config = dict(
    encoder_arch='resnet_bottleneck',
    model='image VAE',
    dataset='histories of elementary cellular automata, time running down',
    train_examples=295000,
    image_size=48,
    crop_scale_min=1,
    horizontal_flip=False,
    color_jitter=0.2,
    bottleneck='kl',
    downsampling_factor=8,
    encoder_norm='batchnorm',
    encoder_activation='celu',
    encoder_channel_attention='se',
    encoder_depths=[2, 3, 4, 2],
    encoder_kernel_size=3,
    encoder_stem='single',
    encoder_avg_pool_shortcut=False,
    encoder_widths=[128, 256, 512, 1024],
    loss='l1',
    latent_channels=4,
    decoder_norm='groupnorm',
    decoder_activation='leaky_relu',
    decoder_weight_standardization=False,
    decoder_widths=[64, 128, 192, 256],
    decoder_blocks_per_level=2,
    decoder_block='bottleneck',
    decoder_attention=False,
    decoder_upsampling='nearest_conv',
    kl_weight=0.001,
    init='xavier_uniform',
    residual_init='none',
    optimizer='soap',
    beta2=0.95,
    lr=0.003,
    beta1=0.95,
    shampoo_beta=0.95,
    eps=1e-08,
    precondition_frequency=16,
    max_precond_dim=512,
    merge_dims=True,
    one_sided=False,
    adamw_lr_other_params=0.0019,
    grad_clip=5.0,
    steps=7200,
    batch_size=256,
    epochs=6.2,
    lr_schedule='wsd',
    decay_fraction=0.2,
    final_lr_fraction=0.1,
    warmup_steps=360,
    weight_decay=0.1,
    adamw_weight_decay_other_params=0,
)
Rows from block 10 of the encoder, named by matrix and row number. Each number is 500 + 40 x the weight over its row's rms, rounded and kept within 0 to 999. All counts start at 0. Numbers have three digits each.
# fc1: squeeze-excite reduce (encoder.blocks.10.se.fc1.weight, 128x1024), inputs 0-85
fc1.0:506541573437500463549553500503459549387537526490537542456509587550488543539488516508497537551512523534544516468516434489553539487469464478515506437598530478420517505492492530524545503512512571456553464528417506523444504494475528518502442468535443558551517517
fc1.1:500547560544547529488564502549547492522492565494506509595518500497537567526527516528550524525518556515522539547514550494521524536551544528543522539503553514542564548446534540526526551512525526525528509537550545555569533578515523536520539605579544537493584544
fc1.2:484561542551447444492485482491473504511506553522467501509516613532525500458461467497472489457526506493505502452447447536467467473505550479503486513560560500456455477542508422505469557496506515510492520504481589471514527555488489509518416451488561490588451493
fc1.3:455482447476573580569524568524517468517528487464453461469512448479444508528519549547462534558436465544561465441471447468576548497517501561475496481459523442463487509377452463515523478555540557532455442527492450513513522493557530524544521465470537459464477553
fc1.4:526505565498444448452519458519487491480494521475595511543544573557624500528472500499540489485484464508535516531522530499462508482405483472511558534581539495392507535580496458540500523491480514431504476530425535519503550516437497572483416510540501514532524498
fc1.5:543521567528525517454524498515561532543501544479521516561525525476542542583543574517545547508525500529508574557545541464479554527489513471541532504566536477524537553580497544510540511498495499568511446546526499554534537529557550518531471594583537486545582499
fc1.6:467499490451555547570553542491466465502553498437469478462476476526455519555478541549468555559480467550552474447469456457576553518460491528491516435484510451454499518420444489518535462522544559538480444535437451495461530461551543522541528463493506466477499541
fc1.7:512553523538551558519507521542562473547504551488524531553510522483554590530542537498511486521457528537508548552549522482535556550596556618546577543530560492530510549477505551543516536511547524540512473508502523587564558538544537535498503549554581507522528537
fc1.8:539481466517497539507487500481475556444469455545535495407572473434466494488565512508535574537396515556420483487566505512540478512661492450496480458445542491505523472499492546547540466568506520567545518493532531512480465483448505527513509456475400550492498482
fc1.9:532536569502513479479520530530575535519466528496523537526512524552539571530579535526497523526503556497501583544521503459505540561544528560560489511533476513547540555567475561529517494525573500488548490495579517614561545542513525470532463517550520525543556498
fc1.10:493500473563472478402496469527505456563582549551486513530556495444617465457435476467590516462471496514537476486487566539446462511529461460490533560531483531528527458472527399588468463517507540506529556509526534441485517501461455422478504447487511472586517489
fc1.11:409523500444499499451530492487517479542476482449501462486503476525436519543482537534454522529443437502477498457434490456536550474422518508488486468469550443365494560533421477504509490524517512456465433525427503504510518497546524577517463517505558461435492508
fc1.12:542517592536461445472546492494513425481519572493574478566567593572591519515495509496560524495461530522540537504481549512508515405408507480512585506587583495409517540565494455532521576501482529450540486556426571531554515536491485569505419540565528526552523503
fc1.13:575538464541456485446493536511484507494562516539592569519551545483511461476451469481523518458427463511517445518522524550458455507570517479526569531545523522513522469476536473522483523493484456533485520501495537490450452491441482459478441534494422514576508481
fc1.14:487497485475541505507514526452437529450504513494566501476571489447418486514434508483483544507395440541496452415457429530533498498420446556527516421469525500412520465457479484491506512492491523465483484557386487481434470490525503550505442474502426494462487508
fc1.15:504518521501517523505540516499477453492529538494476435441520488474524476517463529546483540523521442563569458413441434481534527527505442442403493495490531451466431483484468423546529467571477574546469464561487480491457549475491535545565485437448545455497461499
fc1.16:505522534545548532523530504559556515530498527523474504546528508538549584512576546527519547529519580535476565538539545494513511487529512465532501516511546502558530524509507575519553516543500490507541500520555503534557541555542532539554522556581549525523569514
fc1.17:513563583544527556504514514492576496516468520476490525545497539529520551503549530545490523537526531509535594537545513478511552557499509491513536567551481479495516559558481510533514526486486472448478441481560519601578542593522524538562484549540557516549504495
fc1.18:465473493454530522573497557520506458538534410523510562590387396579445488487463489472456482493545572466519498535443512489483496459434442553517501486570426502497474507439474484479492497478558455518469518495545551463473478493541473526444450500486522512511481563
fc1.19:490512538502585562557522497480497551506470519532539483514489509481528489489460495516438509490493489569475454551492420529482486506463489486467505500458526503489456505437521528453526492539458500464473523513566471492503524536501485581550479578487535506470496489
fc1.20:521500475546500554510497499572593508550465504516506503522495525508534493524603525542529491557486543488529595489542528453537536495598547516523494614494462502542507546503542537506520502509545512465517508501566503586612550573530511540527496542514536504517521509
fc1.21:505543492500461512512554511574604520552519520522502514517575494511511504501582523528532482536505562452541603493536482486538532500574594525518511547490485486511542558474489489574488536567538502503502514530553575594583533597516516515505502530495520496529511553
fc1.22:470502514492377374457476393516496511539466492468510513516447530529566519484506479450536423458573500450503521521516602498439489511462514504514526513548496521541526497572530514502462471464514495540551531455511541478543495463482475476414505551540527482505532486
fc1.23:516507539522566520511550523561601516541514496521486518548493526498514601537607538528527488552490527495519559533552529470526516482566544571570515594502522545522515526540548559541539515523550503509507525523547489599598534529539541518517532534526505525483548532
fc1.24:501512474520505483489505536490506557524467528526555543511579481435464500495478502480495554497363467536429499549504511529518497504497556564570512443433548492457565495552491542484509537504523484469499505495499532512509470522539513528508487573512449514433513503
fc1.25:542532484546499500485518562538490486532598531529513540557502511533526440475466485456520471479536517471589474499506521532459468487505497450501570540575488536546507496460525412523435540494489474526498526509549560466471479476459463478475462508490448490611475532
fc1.26:563512513496514505467490531542584506540488514533509539512479508528509562525605563544514497559410554539480576508565518458515547522527528538529536510503479474473566554574475627504526508516542486469513449473503532581598534528554572522525490535546481555518504513
fc1.27:478472503486477486473496474515477433544476489486450490565428503532531485484516459432486438479584519436516512549482597506475491476506498456502472586506489530508526523540517481505452473430519499503523523446534504451542471481496498428434564515555535494492524498
fc1.28:554577517550481511493531481545506540508594555532571577503539581474516546502500496519553548512471566562550524534578491519523496510566562516535546487569520523525526505457532542552525592553524523545579539545482577522469496540503488499496449519513446565614528518
fc1.29:525517543551519445573494479504522591447505500481507493484498579502529542489478504563493487493613525517488493506518437510492488590558538515478487497529515516590453494502548538462526486526462491537500525514567467537478520540471501517572488500461527524514490490
fc1.30:451513521472578511561530509505503425465533481438441440443509454520467527547516539538473515544520505520525477455455458451561549518472411496458449445492501434486476518447471487535557434539520572473479437530451447477469511425553533496494520453499539465465508511
fc1.31:526488519547549591564527496533546487590486526474491506536495506479530572522544551534545511565538495577507536536527558458536547551549598555520576512508558503490545560467494541495514531505546526539526479526545450564566569575579535529540599576548574498512527542
fc1.32:471501456465540483585468563452474588482532498510582570525463499452393508468429477491486480492488487512499443529480465546501465503503529651581505437525436548508494462464512522391471549481513435523471519488481491492479458497529456514497508538465425494476464538
fc1.33:554504586517484516480496486488510472467415531513461422429539560503520501511537518526470518496564455525484509461475457491507501524495446377390497506474526474566448514546516494510550501529435540516494495482531482510543527535486498554538480503480534487467483445
fc1.34:505549501557474506456487438489477534520526545514530465475529558433506490453467467502521518455509512544492424429476433539469445642513536494490452493490478512532462429465534447485507548520432507518492570491479496466447490519466433473505469456472528479542497454
fc1.35:562498537482500531570548531576551462495539529506531564486521534527550540542584538505564549573496577522568553529570556486564549415593553516510547508561534475511579520502479575507540493518550550523557496501513518566551540493518565486496503516555472561515526541
fc1.36:482497479551518603483483436506445413523485485553522485473574445436478462479470474465520493483395496492467460502515489527510469506509487468491512558466522536482531473440534464545484501529507543462551521475429476474451456527476488494439525462482467517481510492
fc1.37:546488491559428384559520432452493494478528542520469528479502539616546462466464466463524503478538516465507517505470511523497475378475544546532540509554545488485480450551517461484471530470485492461508528477456600465530524485474453513508445481468504494593441492
fc1.38:453491441497524490491481526458493560509545536511531556577448502486440482447450454457493469480475505495494431521469539551481471517481550599613474463493471568521551452414531505435448532455531441478495548492523500461490452516532466475445504545517461483490513524
fc1.39:528493546493476545490497475471489486483440503502410410414493497548511491510551506529458525521593471523453505410476495491542504498560430360393474532451551483474439484556508501488537454528434559530506500492528489494480513463444521520555555441448545484482472440
fc1.40:528530577548487535413506501528541500542501530549498454472560532452573514499534516547547510499526527547551526470504455502472500525568461450408474569525513484516468496503519472536527524595464529574529507515548516510505537522449509513570474464484533520537495462
fc1.41:512528547583503533506507518534561501530499530506498499525493499499536565540624552537508464527480514510498562523530499482518528494594503535517520574526518519540504544545529529528554505508511532529531493502542489599584525573526532516537547546556513507502563524
fc1.42:532538493490457498562519437495453538535542458522499506498448522575448488453464469462466484494513562492496510488556444518509496442480525507452556526586517510513461480510479479500432529486471471546457523514490623476468488532471480521475469463483489500617443486
fc1.43:553492476535512519448511564543540419576492522537489563617525499536525487502527482457547484486478522464509551598532640489477491458523528459546558574508509532500577539554519526573464523485574457502514520478593540490551485531508524471470520545551501519504548537
fc1.44:470523501523437472404512496583535506549540541497566555556470513424561530492483500503539466473537509532542510498536511504434505689522497525536492549573460511541511502511492462541499474522520502582507495519524499499460520489457471501480491529507494490560528515
fc1.45:491499537509512443583471465467475585429506510500561472464529512445506516460455486509509494478541494528480424424449419551484465565543457520471478459514474510541441416468538482469528547516433528498511529519469435490464486537481447501521494447447447475512472440
fc1.46:460512468463554531550536559513491454525548472455458468469483456545462516546498555556464555563485472527552485461480468450564559495469506548472499472467525455460483538440453459522538461542548564525464449538462485505488539476557552517548512470484531455465497549
fc1.47:538526530508485482535494468484439477444557498517536506484534507521493491476471471477521534468513517471539468419438498530498480472477454489502552522576446505518523435436529458473480532497448555395549524485415442449428462481466454431457514426512435506576509483
fc1.48:519511513531533558472493534518580487544436514486463493530555476552537530532557529514516520545522516492491603525523553418510522545490492489507470540502493502494527536525455589547531485482498507405501456504564490544553524571550526535511528530545542496455556532
fc1.49:520482472519485511457490493472489583483447491565523482413593487464480492488515498510515577521378497541397482485538516534532481479528477488505474472430563508468515464534499573527529506532479518473538526519448496518501483533479516529530461496463454530455497463
fc1.50:514487501531554579547541547568537495591533544494508506514523500481518565523549534534519489549506507541545525549526508471507527556587598539520555552467508491530524573476487490507526531544553522520506483550556462562561576555542530554547567558513531494507507558
fc1.51:491507454518466484425455508522493551531509554561496535497519488405488466463438462472500449440484459525512400465514478521431454563525463529492453537475470531543484449568543418555476501542533493565466535501480514461489485508480462477510521454444489445526479491
fc1.52:460514466448566529560545558502471465488545471463448465452485451510439506533494541534457531553485480544567461427462434463563543498474458539472483468482482453474485503417460464513538464540545560515470458544443460492460529454558535520536509435478495457466474550
fc1.53:550498491548532439425538534530527495559591496555513551590521453542508456469477497464534501451543548476547504550483587527443477496519502472508521573558499542590503484532548453544447508509503435578489568525604570468461511454477483507472470512481482491581502524
fc1.54:517519537446445476478495521439468536421538493446468554452425542559539444496488472486465498482541435458487491503475445551489485422491510529503497497535503528514477471555493478465480474420467489548487515509459553459521467464453454466500505484537477510527496459
fc1.55:450480448453537583512515564494496447506540502461469458459469444461474489538490540535455493549463449498571454442473441465542545578512497514472459481459475458480473492419458430530527444546553557537447456536456440484490523455520535513514508460450523435445461555
fc1.56:488500506473500543589518535471450504419530481505513463476518524469468455473432466446472525504490551485484455437428449533551481404427462488502495480532444502426474464513523464470476553472459559465536535516425440474439461520502468527457563429500458513510460499
fc1.57:438496475548495583510483414477437478480475483522478429463533496485564473460494453463486450457452492520475465445488475539484467576468448462472516530487526518480474462408540473510457521504444501467513532499484474468466531569468460542465547406472511488485490463
fc1.58:504546555507455505474551534523491522491548531473576556553510566442559553506463528495521478517506481528554481508569491506491529528517523556583484487576530509447529497528509462554517539525559567562528502537459536499508519488475502526480468506539458510534522574
fc1.59:537516583518475560441490507490516475473430529520476409451522555505531484493540511537491518512564482522493518451507445498510496500560435365387487554495547487529446488566520501539529503547440544538504505496548504519525522536456532542565464479462525493502473456
fc1.60:553464499517504474534491485456517487492545509552521518537519481569498444468474463437535497488524540453493481553486564541489474413502466524498532542572486539544540458530550520481465532450477479441543530469565512460506495455476495473489522550522444514520486475
fc1.61:505505548466534490431494480510546535505459532435497486525489514482538507557548539541517497532491443487439602480512508470519538517471474543517526492509516463447554584602440539486513484456503489477462444515487519573553543503518543518537533525538538510490561453
fc1.62:455518479467569485564538528496469461498543472437461470471466456548457524554464546539460512551537464523549470449464459453562557485428494508455508440485513453464479536459442467515534463530547544540458449546453496483472526464554548539516519473471542461471486554
fc1.63:531520494499500499552552550520548485553521494560510486505493475558492538480572549568481487529539560547553531546553548495539514504593537527485527462549481514512500517577530563570503511519507514519534504517593507480515494538554567543558549567497539467515555492
fc1.64:552524557490416476528530465487474523469500499535486548498511557604525489422451452471520522463500501490477506537552500521496476418500519535551479538566546527434516431533508519525467503491494521502566535486386577446444470508442495449461483482494487516558465513
fc1.65:482468554503491410490482458444490484470481497512493433477543515574508470489488495496527531489501495472425477466429559518499480428420465492445495474483573483490483489558462486487502517488476506451509518527515556490508506519511482590492435509511542475511478441
fc1.66:517507565516557529477535519509521556534479518446495510541500487482542605572518574556523540531542486533480555524507515482525545535474490533530567511542530511515528554604492591490545515506488487551486489535508482581547528478539576523537516527558517497486571486
fc1.67:479456419446538560471445541468475489501462429516454467467478418458407446476501470500429479484490418483478448457459451507474464581507498497455467531422455519504457488449519442469471478475481445507417510437526465474503458515529489481515583483437497429422448459
fc1.68:475456417538481522408449487503475457562455492517498474541490443432500444443466466483500449468438439510475459500457495542459458557482493485516481547392493546474475503559506396555435501533508468476438514446522513464501513502487440538472496461440504462467466495
fc1.69:558504487509482465512516520470478569476487517555537486437600479498461468494461505510515589507419469530469453463491469546528478489495513513489530445452571489453508449511481505519515539541462499473502514541462521505455488503473489566542450497444422493481470478
fc1.70:497524598464573555477522485532506451562496467504497454473543476524526486534549521518513520505561586497490562534477470471494511450532382399422516591558552474535459561506482508564542478513438501476487485516565481551489541455479553535592499533513565537548505436
fc1.71:523521559478465518531512381486479556485566461482472551482407520488454511458519465474452466469559546521526550565506452534476486555571465489475485495638518511471446479442530540451492530486475494554508513444513543505534493503439471538464538451515508513638462519
fc1.72:484456529519520518564548539579592502639499517497531501582526498497534537529549547547521532524522528515529561549543510465537551487530641545535544543455529490493521558495453513468505527537534508488514479515565487565603586547539516563535554587508513507488511544
fc1.73:479483519510431455484508504515500554494511536512517562562487493471539538483492514455546424483595474448514501534564557491458502483514461558580499542523476543541561477641527534519482477501560490594548524492554473488535495442468512471442565515512468484447510560
fc1.74:538485464572520567483471497488461516476505507552523478485514460473566469449497441443530474462450526488501461486541484551453447593543494499484484561478446547607532429441578516486468459504462515524548567487527459455421478534455427471467566483477411509485525491
fc1.75:525526450567506461560466545535519527555490519557499509497482468451460510441519452446528514479466552502488463510567560571510478561563592478536575425454533576508565458428560514454477572522545439486529567487497474491505469490511508487467568559479501513468500522
fc1.76:502534516492575551493492537539565493546503543473492494492520509513504602513578533523520507531504576522501563533512552438491496523499478483515493482502514497540518561499487591518564501527511494521504463486556461555564549558567549510538544553566525503463554521
fc1.77:522507554536548595550546512543541490533497524478473516535455510522528535541533568528516498539584525545509565528536512465522536591503532527488544544531512497516497545497498552495549527517512520545498491569527459579547556550553547529549548551549606507527531532
fc1.78:527497553567414520527474435494508513480460552478485467488498573443588545485514491489549489490493520522434491519552531531466469541564527483488483503461534472435507463597505541486556552504472508497558512480494524517568521558476465495495466551508531525482534467
fc1.79:554488574506441473478524452510478498453503593449586537523515605537617533543504511493561516510484454511518518496521554504498515516455492499555542486568540507431531516577509531503531512458502543448515474512401506545535513522460497495483458492576450540538548492
fc1.80:514507522532494487524475421442474601448482512528523449420552536449507499475477498529515531499473513513441451455517452537511465545558490509511492466480549508485474430474531500473517493536437556502507520502464472492449477529442461552529498432465461509484468477
fc1.81:471526469455527462554497526498480540464569472493530615516374517514415512467458473497464450488536540498516443593510449519481491546535505615562503477572483548499470488453511531437492504489549448618480510501500557504466461511519470435426451518481483524551482539
fc1.82:521542471482534471529507520519519519518534482573593540495564515455449514501481498506537571511358560551517508522489445513526489501513562546514590497554485504441541487413476506493510587564497458481520502532485551514475501509523477556536458515493450567572515513
fc1.83:514526487534416451398489497515469521464544523530540528464487557497532466467465483457505502446475468521553431442523471555445468544486513459488498517518500523494483448476557443519451529503460474531462519472442539482456454517431450466491425461480428482591524477
fc1.84:515515565520523565436522527498547448545462512531478443469573542520549487505523526540524509504538544545493532477463473494512499487514433400426493592499523480526479513518515513561514497550466534481515495521531483541516555540473521562590475479481547495516500471
fc1.85:535460499527564546562476486480469515462495538546544511503505515453527483488514468472533498450485522525504478516501481543457449601565443512521479519491461550574505431440562541452505510502455496447551549484508408480495502542481461516516553507492429509498508476
fc1.86:432512442452504557523536572492499436524528489471482456460515462480457486521477537539458545540418478529554462432457423468547547533495511579479479466447490425470472481429438440487542459526548549546441449514455468492508520455572533518539482462456514452463466564
fc1.87:533452500500498566496472473484487498476426460515447420427518458477467490505561508537457553511518418536438502480550492502531498556586432381441453506453536471478471482604481500545538445528447564558505481480518443499541459487470518471534545457455474476432477437
fc1.88:457521477450522508556549555502497458507546475443450467469471462561454510545480539538451521552508470485558487429450457451570556462475513526467511467476505445444471499457434459526526468539550539493451447536447492490484527472556537516528485460469511453472470562
fc1.89:470504475479530524561546557533497450544556498449464484477486469530474524548500543551468529560496473520584478457481465461564556471508537556487526493485533445472491536437451451526534475541560561545456447542466490500497549471554547522539520473479548454482479572
fc1.90:530558546524486480548556492521492534514612576515576554529539577518514534496489506496551516528469584541583514517527486528539507491485541553571572472613532522471541497470526511545507566538523530544541506546428594525478519497492491532493481514537450532598530555
fc1.91:485551544520525550480515547562537506506563561473555545531532560478526551517514534543551496522535547550546537531557511469488541580565496553529474507550487496541541542483471534568512468564553514579545473552547488561490515499520517520522491510530501545561551556
fc1.92:518527507441459455482496499514520607558525488493493573480418562534508520434484469494476451459580508492503482485508371525471470529558474519525433496573530507482467484544540496531465512498509448594442525435480588446516455450458512414484490497480501500541462509
fc1.93:470501458510556464491518525492463473528547517513518488589492503464518491470439495468519438452509462520546441514435487520460504544423438559534509506497485525466501499400506426519464538485573475552425497558470470434454468484548504513491496550506481427497496544
fc1.94:549526561558512529497516498540548485533506556489489488498534526484568591539573534540525497500553537559515540506534505490510518594566521470511495536511553520525494523529520528550560537571511549562541511561531523538525532538519533519525556530533545517510546514
fc1.95:526505559462499520497537468451479519461580495505536503450493595569543479460506453475519505495517548484508489493516430541511474443520474500501517537644503532447485474495542504464453530460445511511505510497449522473487520497441468493479508469566490541572468473
fc1.96:463489437461496500530488567497510617527524464522556594537487488484409516482455494490493448480478520504483506587514482518494483462447549620563507482552455563489503514536510560462477509502545404571489519478518519499508490519518494521474498563465471520507476552
fc1.97:471516474467563501584546574503499466496561464457458489467441475539440517539484552548464529556509490530560462449489441458562552478504485523482476465488496446459483500428451467513546464547570545537464447538462482496473500465564545507532489464479507469476484565
fc1.98:519529493505481456437532541523488431518576518501512522549500512551532473508469485466488504490415485503591479491498499513498508470442517483521558512553524502513518500464493433562493514484550499528471493525476570466427485474495513493456423507526462477531503554
fc1.99:499546509512506548482537517588587491535529529498497551587538537558512484477541529526499492527539574447545572523531498471532550486527600498526509526533531518490520579495497468609474561553520495466524520529574555521529537540545504509529500532494568498550500547
fc1.100:474493502460460485552473532468476657456528470493550555518405501467462523462466491490467455503544493502481451497532452543500482491527500625594505465539456536509510459480507544428482514505529449538480513450485458500483489458482466500447562519480423508482467548
fc1.101:517483440545458466349441532469525524477498481555487523540536434506498457494467495466521460438494414482447459537478569511418475520490470502511474532432494544503510473621492497520454485492525421535472512478529576452520482460471493524450494582444458453443489487
fc1.102:549508542480562544620506508468483555451493490498508534467516547462466528488508488497473533528543516542505481505476444526535494508548488526481495457534518503501467464456541546460530563509482527458536533522519450509498492563499504492538500493521462513530499486
fc1.103:457499456472565510570564547542496471538546497459475487488473448505466540537494540533477518572484476559577468440492464469567554488498531562499539488457504477491517520417457461546518487548562552543457444552463461519485528476571552535524560463493511466480503565
fc1.104:544539541518589554515504524510561481520470514535487523523503531496538606539580548550500475565488533564498522510516477434517501521473501494509502512553456507514508480489521527491530515508528542507514521491558509526573488530521501536526539517556547546506551561
fc1.105:506553481461556524571485458458483564414512478520509485414505494429439495490509503501481571526423504556445467458531439530514478476492523532490529400495504492473503456390516544431517541496445490462514526508430510496486474489518465550515531503499422529524479476
fc1.106:536548554545506547452548500548496435580586536526543516551534530524587495496499494500553498490447561537601540546511504502468508573475501493496544566582497515477518517468501445568487546547499520525536500531475566531473508555482485514486460536529530515584526515
fc1.107:517515437589473386424496491503466544488512562527534525497581475526530455477436458464564511442494430524524421475504534548458463582478530494507487444440574515540507472516528404547477565476480478514449536553501551457479467572482481480489428518462465464525513477
fc1.108:552525485513473484465492463515476533504544577547520548511499509468509465443491441437557493472494517522534484547523512567468442500549479468546501514518512525527542467471538503522461540498487478528492546486498541467469463530414463476441467513491473519550512484
fc1.109:534462492530523563580504520469464454478465496564523464493577506504466440470471451453504536481410512491474433481434527559540446418445449464498554517473494525495516448470536474490485540489463537412554537473443449479482475522497458529481496477487481508458481465
fc1.110:514472498476495534576484548486488599456507488516585566501462486488436514488465511489530474502571465508487471566546511529528489456539476542561501498528401557556521476533527567437475503470513451538506526462565442513545473466491532459472590557486407520474489546
fc1.111:554497459538462475433474460473473480475434554529445464428544505518525446494526468475479576484402467476417479469532517549531466448536501386453523500391580496450520486542516493511512498471460534468512513493483520481476469541455515494524410510509479490480503420
fc1.112:519479456528515493473511526483490453495501554549529531515575458537501465499504480461525554508354480510496480513479533533525484420478526498544559452432521519444570491454515498523475535457529506416518515507458508472504462518507514450478477522569402517481521497
fc1.113:497512483477496511501507514524434535476497463466485544480442464385437550507496534514479483534518519557497481461584487490548519555566456523552426457437470474475543474524486535526534477537561534580541486508433428488474451456503552458461587452507442508455508534
fc1.114:496486572502549568585526453429439503417511494490476452475495583519525471460479463474501503494519576486490476446462503535519471450493423504457536518532490549485455456416526502457485524438433535437516511490511490449467480552466466519518502520525477500537458429
fc1.115:462530480470558524578546560509483452503544479449448460477479461524457516539486555541462519561506487532571464443469449450563559462494494532469496481475512448471476519420449446536531475546557556535468452552472461489483510469565547508525509460474537456469475562
fc1.116:496433449522569637484465478479464526461479488543515456508506453386519485451524474464493491454461471513495446509487452536467448587550436503495497521453473564519498471392550495512465481477486484475498520447509420467492477529487455505455596465502474484456493485
fc1.117:451479501526536509470481491499520516557489556533454475541507498460568522474520489473528470466591548495520507512471574497464464536498483541525435534464511534637532483442528522519478492520534449515564548515580470508520534503558480486501624574537502500459538505
fc1.118:574540492534457461600513492505426490451598524499502528400492504556538480475492470491544540498511526523554435472526506538525487477551530483489549438558537475537508418445527441531494525508464559498525521522426522454415477439436462471505473410476439496597491492
fc1.119:490521533540464450446503409499449398497496540483436423490513506522591492484487477483506484470549465490534461419442528506479499527447449431445470540490538482504474460514507384547493482514452580453509490521437473482439510502475470492475454429495550441523515455
fc1.120:531508494522481462483542465485486553494511511524564530501586523473500511522467509502531572523365491526462501503555495524522515454470518527563522434480562513403549489532506554543509569510491529451526493564420536495492496516463534543511430506528444544499519471
fc1.121:534530529564518495498490532512491541500568569534579612569508540476585495491467505486578463464512517505514463553538573521441476492543488574586539536530460522570572472526529511509491523531521487490546533504562481499533472508484468481488548580523433532524518529
fc1.122:497526529543553493573501517497529605474513511481533540526486540462488541484487495518509511505556541532483491537559476517506499566489610567559495456530518546522486507447544538452527546502496501512523533539525508530476483557514469531539523553485486531516503507
fc1.123:519473475508506430477485549496476467474575498513587575534519462540522463467453477458511489470478473487566435484474476544475463499478497531549548506549433524504514461471556430519466516460528462487487532510495499454453461442439473487461479453473381486510493504
fc1.124:500486495504481483509495467505491419545533477508474524577470519494554484487528460452509444470558533461509515561525592504456493476524496451547486573536471508561539511538512465556449476459551495508519512464510510463509486457474492433420510493540548500529530531
fc1.125:489491519491541487634499436458488494468493505540475438486505518587513457469484437458524504470534578492516484474464525555504442458480460482472483506545497526515487460440545517450474552472457529421561549496486458473459508536493463522503493468513500522533479445
fc1.126:554577494495505441507538520505474514484592552483549548455575543506478498531496505502538559526403547539554499491509459504552513464454499529535600446520517474463558502487475525522534546517505534509530480558394598526452495485515532526503444501533451557582524508
fc1.127:523499530480401481490474452468494545424486523520557496408571541484515488523522524501514540501405465528452473455532435540521495480524494483474534479500534466483524476575510520493520491514448557518526479455417519502465492455433491520509462472484421530515480470